config.yaml
model: "contrastive image-text model"
dataset: "drawn branching plants"
train_examples: 72500
image_size: 32
crop_scale_min: 0.8
horizontal_flip: false
color_jitter: 0.1
cutout: 0.25
tokenizer: "word"
vocab_size: 26
loss: "sigmoid"
embed_dim: 256
encoder_arch: "resnet_bottleneck"
encoder_norm: "batchnorm"
encoder_activation: "hardswish"
encoder_channel_attention: "se"
encoder_drop_path: 0.05
encoder_depths: [4, 4, 4, 4]
encoder_kernel_size: 3
encoder_stem: "single"
encoder_avg_pool_shortcut: true
encoder_widths: [192, 384, 768, 1536]
text_encoder_causal: true
text_encoder_width: 320
text_encoder_layers: 8
text_encoder_norm: "rmsnorm"
text_encoder_norm_position: "pre"
text_encoder_activation: "relu"
text_encoder_mlp_ratio: 4
text_encoder_head_dim: 48
text_encoder_fused_qkv: false
text_encoder_bias: "all"
text_encoder_qk_norm: false
text_encoder_parallel_block: false
text_encoder_inner_norm: false
text_encoder_positions: "rope"
init: "kaiming_normal"
residual_init: "none"
optimizer: "soap"
beta2: 0.99
lr: 0.0018
beta1: 0.95
shampoo_beta: 0.99
eps: 1e-08
precondition_frequency: 25
max_precond_dim: 512
one_sided: false
adamw_lr_other_params: 0.001
steps: 6000
batch_size: 128
epochs: 10.6
lr_schedule: "wsd_sqrt"
decay_fraction: 0.3
final_lr_fraction: 0.01
warmup_steps: 120
weight_decay: 0.0
adamw_weight_decay_other_params: 0.01
Rows from block 3 of the text encoder of a small contrastive image-text model, named by matrix and row number. Rows with one number belong to one neuron. Each number is 128 + 32 x the weight over its row's rms, rounded and kept within 0 to 255. All counts start at 0. Numbers have three digits each.
After each neuron's rows are labels from the 100 texts, of 14976, where the neuron reaches its highest value: "fires on" is the input token at the peak. Only what is clearly more common there than usual is listed. The data: drawn branching plants.
# fc1: MLP up (text_encoder.blocks.3.mlp.fc1.weight, 1280x320), inputs 107-213
# fc2: MLP down (text_encoder.blocks.3.mlp.fc2.weight, 320x1280, transposed), outputs 107-213

fc1.719:084071097087159096101092142088143063153088128123106144104085117104209164124138124121103135143129107103121187123122142108172102162183110189173148057152129167185126132135125118142029155153106100115135182115128080118169086172121153191047099148124127133141172120166149123091136114147083139125170145193155133110133108143195045
fc2.719:103133087125124170075139206107145037093169153117133124119114115186156090118067148126119140107166149084142088131084129123097171091095105127095117086147170185119127044153102100182086133157139086157154128159144096112127099092137194049142161127149131161124145179135104067189132126114092182124109160152132116161126198124094155
fires on: ","

fc1.464:069115135091112122150122147166135096110173153129109180179139122110167073097045130142140133153157146129143120144121182100127131141168146146187128122115142111114103186122106183171168135160126100184079114159136158160094133186136144124135165134124106141120188166096129124170063181140155108111158125128155099151106097108108158
fc2.464:099073211071139121173150125127129114116138136138086133122130092072174133100121178116139119104141143043134127147085121165091202112155101116159083080100172064126145111133110131114110168170090112152147117116150110144086134108152193092145109159163161123090067160138091084122165141134138148104109154195135083160037155156135130
fires on: ","; "narrow"

fc1.637:074109083168133160178120161188157192143139142107100183169163119093131124139100067174144074131189091104082120159118159160062072082136095184139171178114093075101158118100133154135132095155095082148126089114133138157140152103138143166105123069044103119050083144085150167149126100086117166147109153169113083092112052102062157
fc2.637:166114183096123137127153152111107102112141144099192170120086108109153113105135139152079147175132074135093201136110182111097110079197113132124116168171122127103085068141156160120143102191159138140153061125097162124173158163128100111126115101090093095134117124062131121117142175166113140148122178134145140106126096053071111
fires on: ","

fc1.137:156109132089124111154172203156147144164131183112123109105108103120084123169116154146119180124099087163123170178127083141176116080143109113110144114121118134204205099092166106113172095132103133072104118139193073098115137063078128087126103141080138139117117088096141136121164151178097085171122156118118145136097139159125109
fc2.137:122152122130153091155117139114128126169132123117093176182198096093158150121111132076141174125098172067105116190103094170100164128116132079100090100162137128111067140066176239136145104183158093133138098167147137125158185126162119142098152142183098049113147105137149159124136153063096083141087126090104121166090167141154183
fires on: "<end>"

fc1.732:153123097138163147105089113129095153177148156138094163135113156134060182152151088116133206096136193078081117138086109107132083135112183157159127144147131132110077112131107173116138151064078135121137118122141137194158131131087098091154145062074110134122116084196113108106104105168104201121197128090126098182138125141069121
fc2.732:099159132089110110175133081141140125135138108094145174145146099085176097143120178112129119128126147150180141149153163131157113106154095109088066127078084105127121146102169148112142040119164197152160074160109049158128167188111157109084125115157098141132146127074144143125132174083141088115054130117135115154077157111157127
fires on: "<end>"

fc1.628:120063080129140104171125142132130129150128128082098129182146134157210107135172142113161132133173114169139175110165091117161106104163141255113184126107136109165117138120134206128100080119143085180182153128141113076085088130133147137099119113098088112149121136128118167134114136090095148086126124115156149128163071134152145
fc2.628:096168178078135133144162153146116069175057138043157158081111162111185109140138135130131179078133119132159162176094093127085138155150150094130096092170097090113100074180140124112131141094103078168189117163130155142142078132142158104116134138085083131091061200169161197101095164144164148152135153138109142085119105134159121
fires on: ","

fc1.545:110160122175073126103171106122137144123138145143205180120152135059124163181149106068099101120096146085113143138148128104091095088142148125110162147129107102134135165166082096078180153118142118120070135155136110141208147189101109115095182186115128144147101208159104100132158126166162076153121093133077079163120204142066122
fc2.545:151181145128142133163102172120093085120144130101106121177152072138106087175190118100127120098151083126083089192136141144097103141099092175128132142146163127108072092092143114124086092148216108102151139128091208123144148126131126140101112113096133083115174126120128192062162145136131137123126123114110106127125131170111207
fires on: ","

fc1.49:102110098121120130116119160123112137102111176135149171178101124148188106121163168087110138153147105108166129175100156129075122140151118113161099060104162149154140168101140070134135093129152154161156109176113088061131113126120066128118197125170145162181151109123134155121154125088112106075078154105182100136156160174142122
fc2.49:124163168068115117131131086113135120128098123111084148154150089115104101098122107124136200126163149052150145157115091147090134130112085147091090171094146118142076112110108163127098098140135075151092160166141136139146151115167116070071199171091106111165119114128150124115164189135113146166135111137115110163110147149134112
fires on: ","

fc1.692:165157116158158167119125102097100145102165089160125119120162132170126154126145139167132107092138164087050126114146152142125129166103126190145096082149108101090203164129141172090135155083151154036072056146116162153124097122097111136097129125058149127097121132163093146046150081143144158145165105137159132162186094130087122
fc2.692:124130178098130163083155088167128122055126135136126143098057089062191131122089107114116100136134101130088112158149130182078134125121080111056104184131087121109113098158208145140125123123162088108121145119182098137125106139156148132073166135149168143120111115110085136068152146128145130135095115106117081159143191117050104
fires on: "<end>"